config = dict(
    encoder_arch='caformer',
    model='segmentation model',
    dataset='rendered scenes of coloured solids on a plain floor',
    train_examples=97500,
    image_size=48,
    crop_scale_min=0.8,
    horizontal_flip=False,
    translate=0.06,
    num_classes=25,
    encoder_norm='layernorm',
    encoder_norm_position='sandwich',
    encoder_activation='silu',
    encoder_mlp_ratio=2,
    encoder_head_dim=16,
    encoder_fused_qkv=True,
    encoder_qk_norm=False,
    encoder_parallel_block=False,
    encoder_inner_norm=False,
    encoder_patch_size=[2, 2],
    encoder_depths=[4, 7, 4],
    encoder_widths=[96, 192, 384],
    encoder_kernel_size=5,
    decoder_norm='groupnorm',
    decoder_activation='gelu',
    decoder_weight_standardization=False,
    decoder_widths=[48, 96, 144, 192],
    decoder_blocks_per_level=3,
    decoder_block='basic',
    decoder_dropout=0.05,
    decoder_attention=True,
    decoder_upsampling='pixel_shuffle',
    init='xavier_uniform',
    residual_init='none',
    optimizer='normuon',
    muon_scale='original',
    learning_rate=0.022,
    momentum=0.95,
    nesterov=True,
    orthogonalizer='newton_schulz_5',
    adamw_lr_other_params=0.001,
    cautious_weight_decay=True,
    ema_decay=0.99,
    sam_rho=0.1,
    max_steps=5200,
    batch_size=64,
    epochs=3.4,
    lr_schedule='linear',
    final_lr_fraction=0,
    warmup_steps=150,
    weight_decay=0.0,
    adamw_weight_decay_other_params=0,
)
Rows from block 11 of the encoder, named by matrix and row number. Rows with one number belong to one attention dimension. Each number is 50 + 15 x the weight over its row's rms, rounded and kept within 0 to 99. All counts start at 0. After the name is the row's rms in percent of the matrix's.
# q: attention query, key and value (stacked) (encoder.blocks.11.attn.qkv.weight, 1152x384, the q third), inputs 192-383
# k: attention query, key and value (stacked) (encoder.blocks.11.attn.qkv.weight, 1152x384, the k third), inputs 192-383
q.290 098:71 55 36 42 56 40 63 42 55 32 48 65 42 18 43 24 41 73 74 56 64 45 34 39 67 59 39 50 68 45 46 34 66 41 43 51 49 63 61 62 57 72 54 54 32 54 73 64 67 46 51 49 20 51 74 48 40 64 37 25 47 72 47 69 51 26 53 63 61 56 67 85 54 45 36 42 50 59 31 29 68 44 30 43 47 54 30 48 42 88 45 37 57 52 17 58 51 32 50 54 36 52 68 51 39 77 80 44 60 34 24 45 67 49 61 55 59 83 42 38 47 57 55 41 51 55 25 43 20 61 48 35 50 53 66 50 33 49 45 55 65 42 46 45 52 63 47 59 43 58 32 83 51 61 48 71 27 92 57 66 40 30 32 34 56 79 11 46 47 46 41 36 53 80 67 31 41 50 76 37 36 14 60 48 34 59 42 53 40 43 62 74
k.290 097:44 62 73 76 16 47 34 43 42 48 68 44 47 37 61 57 29 59 54 54 69 66 52 57 45 30 84 58 48 40 75 58 60 46 66 42 56 28 65 48 68 47 82 53 24 59 44 54 61 44 50 53 61 34 40 29 55 46 57 54 66 50 54 36 39 38 63 32 35 44 48 19 43 21 61 63 46 35 74 53 37 29 25 56 51 57 72 51 74 50 30 37 72 70 60 47 75 36 35 57 71 91 30 59 67 59 36 49 33 58 48 77 18 35 48 49 78 25 51 58 49 55 44 34 24 46 31 47 60 38 54 45 27 51 67 33 58 23 23 53 27 46 41 42 74 60 40 53 47 48 79 99 67 39 32 67 61 64 69 44 39 43 45 37 34 64 18 58 65 54 56 53 35 43 25 61 40 48 41 79 63 66 57 28 20 62 74 77 65 57 38 59
q.291 105:40 41 56 22 51 47 40 42 53 49 55 18 44 52 77 79 63 54 54 32 43 83 47 82 57 36 61 41 46 33 51 64 41 45 46 31 41 70 46 19 52 44 35 67 58 33 59 69 59 35 56 49 57 53 47 42 51 43 61 69 30 67 41 52 69 41 64 67 71 54 58 77 56 86 47 60 58 68 31 46 34 67 52 57 59 49 39 67 53 38 56 58 45 41 65 40 53 53 73 62 56 43 29 20 20 66 68 48 67 34 28 59 49 33 48 48 35 61 53 68 29 41 30 68 47 46 27 40 54 28 32 51 69 19 24 46 77 43 54 34 61 57 59 44 49 58 71 45 33 55 56 59 52 80 62 48 68 38 27 34 57 36 55 54 50 57 70 51 39 34 51 61 49 58 47 47 51 19 46 58 56 25 36 31 62 29 51 33 48 44 45 05
k.291 105:39 48 23 45 39 49 56 47 66 40 69 31 57 46 58 68 82 68 41 62 64 64 42 39 28 21 51 49 54 62 68 40 33 79 70 50 65 59 52 69 54 63 52 70 54 69 41 38 39 39 72 47 18 53 57 51 45 38 35 58 62 48 47 19 20 72 60 31 58 35 54 66 35 66 39 36 49 16 21 26 33 42 94 49 44 52 34 46 35 42 22 59 40 44 61 77 37 84 37 43 54 45 58 74 52 80 72 39 42 62 42 36 33 40 44 29 68 38 53 50 64 78 29 43 63 69 66 60 56 46 33 15 38 66 56 62 33 61 37 31 72 49 47 42 50 77 58 28 28 66 43 54 44 49 34 53 56 61 49 68 35 34 42 62 39 34 43 63 26 26 52 31 39 55 58 65 46 73 76 53 28 66 48 60 49 57 34 59 57 33 34 61
q.292 100:32 42 40 31 69 73 74 46 75 48 51 67 55 38 66 47 43 28 47 65 59 28 49 77 58 35 45 10 67 46 52 53 41 82 62 57 54 80 46 50 57 26 40 68 84 57 47 57 44 54 42 64 33 59 52 51 59 24 60 57 61 30 42 43 24 36 41 75 53 51 42 47 62 61 51 31 63 31 48 56 53 72 72 77 24 75 69 75 44 65 42 54 44 42 57 68 45 59 23 44 51 23 30 37 57 32 46 38 44 52 62 33 51 63 38 00 48 36 45 54 69 35 67 58 59 55 54 16 70 37 38 37 39 57 49 43 42 62 50 54 42 48 75 61 67 49 68 48 61 63 38 36 56 61 23 38 31 43 29 44 55 57 83 75 90 26 43 38 40 58 61 40 38 29 66 29 56 41 62 42 35 58 46 31 57 45 47 36 22 63 56 42
k.292 097:47 63 64 61 13 20 24 38 47 55 68 35 68 53 73 83 77 41 36 22 58 55 61 48 55 50 38 48 39 23 52 46 77 45 48 65 74 58 47 69 41 43 60 31 57 50 78 36 80 59 53 43 53 80 62 22 41 47 55 59 62 55 69 52 53 64 39 70 45 53 48 58 48 48 60 43 72 43 63 03 55 62 45 64 47 37 38 43 56 55 42 39 54 23 50 35 54 35 79 50 63 37 60 76 36 52 33 89 61 57 62 70 48 35 49 62 26 78 67 58 44 65 75 46 54 41 53 60 68 58 43 56 27 40 28 71 36 32 85 56 56 62 19 49 60 54 43 35 35 31 60 61 28 50 66 29 45 68 50 52 47 65 51 39 51 36 54 41 41 31 45 82 35 75 63 13 50 73 47 37 31 34 69 34 52 48 24 35 49 65 55 51
q.293 101:62 51 42 47 61 43 64 57 52 53 77 70 83 43 63 62 51 39 31 44 65 51 58 75 38 42 60 42 40 71 60 57 65 66 86 58 22 54 72 48 37 44 57 52 37 51 53 55 16 41 44 38 48 33 73 36 59 18 56 88 61 66 51 40 59 83 54 22 32 46 25 44 56 57 54 56 48 67 49 42 46 51 17 76 40 79 62 56 38 70 59 63 97 61 70 56 57 43 56 48 69 61 25 39 24 47 64 47 76 79 54 75 57 57 62 49 50 35 52 51 52 42 38 52 53 75 68 25 39 46 64 80 34 64 52 21 45 48 20 60 62 48 38 39 52 63 23 57 30 45 53 58 49 55 64 39 42 45 86 31 49 25 57 54 80 72 42 43 57 67 42 58 55 38 59 37 40 66 51 50 79 47 63 38 44 47 60 56 73 50 68 73
k.293 101:50 65 69 28 73 33 51 25 51 44 24 58 49 87 55 50 72 41 37 29 45 42 63 62 76 64 42 49 54 68 31 70 41 52 50 58 41 37 44 66 46 76 65 48 36 52 52 50 53 57 65 62 56 72 54 47 38 73 48 42 22 67 49 59 59 43 48 25 50 63 80 64 74 50 38 66 49 32 67 50 55 31 55 46 60 49 50 54 40 56 47 31 46 46 59 31 53 52 47 57 49 53 38 49 51 53 30 42 58 76 49 61 41 20 45 62 55 68 28 49 39 61 60 49 57 53 38 43 47 46 34 76 46 54 56 39 54 36 39 47 40 39 31 51 85 66 44 36 23 39 39 50 64 47 52 16 56 35 36 66 25 51 43 27 59 54 43 38 61 58 79 45 14 35 63 31 75 54 60 44 24 48 08 32 54 50 49 63 48 34 60 37
q.294 101:43 13 27 53 66 49 31 62 38 37 59 48 47 64 53 43 23 61 50 37 50 38 57 79 68 42 49 37 59 63 56 30 35 55 50 56 58 29 39 66 75 58 65 33 60 56 41 20 50 38 54 32 37 62 59 47 50 66 50 51 46 47 42 59 17 57 61 53 45 81 53 51 38 53 46 88 47 74 51 67 39 55 06 38 50 78 55 54 43 57 52 44 63 47 36 68 49 44 68 58 66 56 57 37 99 37 93 36 59 18 56 43 46 59 38 51 46 91 43 27 68 49 17 53 66 66 42 42 54 55 34 43 54 48 44 60 33 44 74 43 47 51 53 58 57 59 69 66 47 67 36 17 42 47 63 43 26 66 29 45 48 58 39 62 30 61 46 64 65 38 78 39 20 39 22 35 70 52 35 55 21 68 51 37 72 56 31 54 51 50 34 60
k.294 096:52 62 46 47 65 68 52 47 58 37 38 40 80 47 53 51 65 58 54 74 50 44 61 33 48 57 45 57 43 42 40 45 74 31 35 38 80 30 83 72 48 34 47 34 40 64 39 53 31 47 43 66 53 67 65 65 82 33 30 49 33 72 79 37 75 51 32 50 46 52 48 40 57 54 62 25 51 44 42 46 63 52 29 73 53 47 44 70 43 60 45 68 66 51 24 45 41 78 45 31 60 02 37 70 45 62 23 36 66 53 39 41 69 41 58 53 61 55 49 19 81 40 41 52 41 57 39 42 56 46 37 61 63 45 43 46 53 38 23 85 69 74 40 52 59 43 56 63 54 80 65 68 56 64 53 59 67 24 65 47 53 99 77 40 43 61 76 41 60 38 39 68 52 51 57 60 49 55 68 49 36 50 56 55 78 60 45 48 39 40 34 49
q.295 097:70 42 14 27 46 58 67 67 44 75 51 48 81 36 61 28 41 70 42 51 45 49 50 71 55 56 83 60 51 46 65 51 43 47 40 35 75 67 57 66 53 70 48 78 73 68 22 22 53 30 63 51 42 75 42 55 72 41 17 43 50 63 46 32 34 46 99 49 45 57 45 42 40 43 31 26 47 81 39 41 45 71 57 64 57 56 50 62 16 57 42 49 57 56 50 37 31 45 16 47 51 40 47 44 21 72 43 00 32 52 52 48 65 74 38 63 87 69 32 55 58 69 63 74 37 61 37 20 42 69 47 56 68 43 69 54 58 30 14 45 47 62 51 66 60 41 38 45 50 46 27 48 56 39 31 58 29 46 36 44 54 48 42 16 74 65 26 57 41 73 68 25 43 56 38 54 62 53 70 60 37 49 61 57 79 51 46 60 60 72 41 69
k.295 104:79 53 32 62 68 80 42 21 42 31 36 48 37 43 17 67 57 12 70 64 50 66 72 24 41 74 54 73 48 50 15 29 27 34 55 69 69 29 47 56 46 49 69 47 80 26 35 59 63 30 36 40 56 46 49 29 56 64 46 67 31 63 66 29 74 33 69 49 39 62 56 70 25 42 43 46 16 56 55 64 58 56 40 36 48 55 45 70 61 61 54 51 32 49 44 65 47 58 29 40 66 21 47 41 31 56 48 59 57 53 35 38 71 61 48 59 41 56 78 17 61 65 53 85 39 42 49 53 60 59 42 54 27 56 82 58 19 45 28 32 55 72 28 63 44 57 29 60 69 48 51 71 44 68 66 44 57 55 40 46 35 38 29 70 60 47 36 32 77 60 56 43 57 28 53 35 70 60 46 46 59 40 28 76 38 59 86 42 50 57 43 50
q.296 102:67 37 72 33 36 74 54 41 76 59 58 55 25 42 58 37 42 66 52 66 50 60 43 53 47 56 13 51 47 40 62 61 42 75 54 82 64 42 51 42 50 54 44 38 65 56 36 30 31 56 68 48 47 63 29 48 62 41 52 58 59 43 69 66 53 75 78 37 67 28 65 53 66 48 64 14 48 52 68 44 52 19 56 63 70 80 57 48 28 51 61 66 47 44 61 77 47 39 46 35 34 35 21 47 55 38 25 63 43 43 49 48 57 41 62 61 26 31 21 29 72 54 55 71 41 51 32 55 62 25 67 63 42 44 51 65 62 49 63 64 83 42 48 43 51 51 51 62 46 34 59 39 45 71 44 40 12 37 47 74 72 90 74 51 58 26 44 23 64 39 37 45 69 41 64 38 30 52 31 70 67 55 74 54 42 18 48 53 22 33 45 73
k.296 107:57 59 30 64 21 40 54 78 49 27 39 52 58 52 19 39 48 38 47 28 70 60 72 62 35 67 46 60 65 69 33 48 54 44 23 43 22 70 43 47 41 80 13 47 51 40 21 99 65 36 40 49 59 35 39 23 53 38 51 52 55 52 37 51 58 47 45 39 23 56 45 70 99 73 37 65 41 32 39 42 58 63 64 62 47 57 36 47 38 52 56 42 39 60 35 37 29 48 27 29 56 48 70 66 51 42 41 47 71 74 64 50 53 42 86 50 53 71 56 57 46 75 46 40 67 39 68 58 42 60 49 22 30 64 64 75 64 79 42 70 51 41 51 39 62 42 44 30 62 42 62 59 53 64 32 38 45 50 34 44 23 51 86 52 41 61 59 35 55 62 60 43 57 65 51 17 39 48 69 45 37 53 47 47 34 46 74 48 53 64 72 51
q.297 101:66 52 44 73 44 48 43 53 45 58 01 57 44 32 32 43 33 47 46 49 39 49 54 28 78 51 50 42 49 59 70 46 66 52 49 50 57 62 33 54 46 56 50 57 41 37 28 55 75 48 54 43 55 54 41 46 46 43 69 69 37 37 53 54 36 51 56 56 50 79 15 29 34 38 32 58 43 45 39 68 40 39 61 21 57 35 64 72 44 59 70 27 42 40 51 57 44 59 30 35 43 54 43 51 49 63 42 49 58 91 63 55 20 40 71 48 49 39 37 15 33 48 72 18 41 37 21 24 40 42 67 31 48 68 52 27 45 43 26 48 51 36 37 59 31 33 48 45 57 80 33 42 47 53 46 92 54 54 83 67 83 49 47 46 51 30 35 53 64 95 74 47 62 54 42 40 66 52 52 83 39 67 66 89 15 51 67 22 51 69 45 54
k.297 103:40 44 60 53 51 68 58 55 46 24 38 40 41 36 62 54 42 52 54 49 34 56 47 53 60 66 59 82 42 59 47 67 45 51 83 58 73 52 55 36 22 69 47 31 43 74 54 42 77 62 67 11 46 63 29 28 53 26 55 39 67 27 35 32 65 24 66 56 97 35 57 61 55 24 52 39 44 52 70 72 70 50 45 69 46 51 46 50 42 72 32 51 66 73 80 36 26 30 28 47 56 45 69 25 78 48 54 32 62 35 24 38 46 49 67 48 48 39 62 51 46 41 50 36 32 50 40 54 25 63 57 57 83 61 39 49 36 50 65 44 38 41 64 58 29 52 52 32 43 69 53 57 55 55 55 60 43 61 57 76 62 61 27 47 73 57 43 44 39 50 40 29 57 50 66 27 61 47 29 47 26 59 46 70 52 28 39 54 43 53 62 31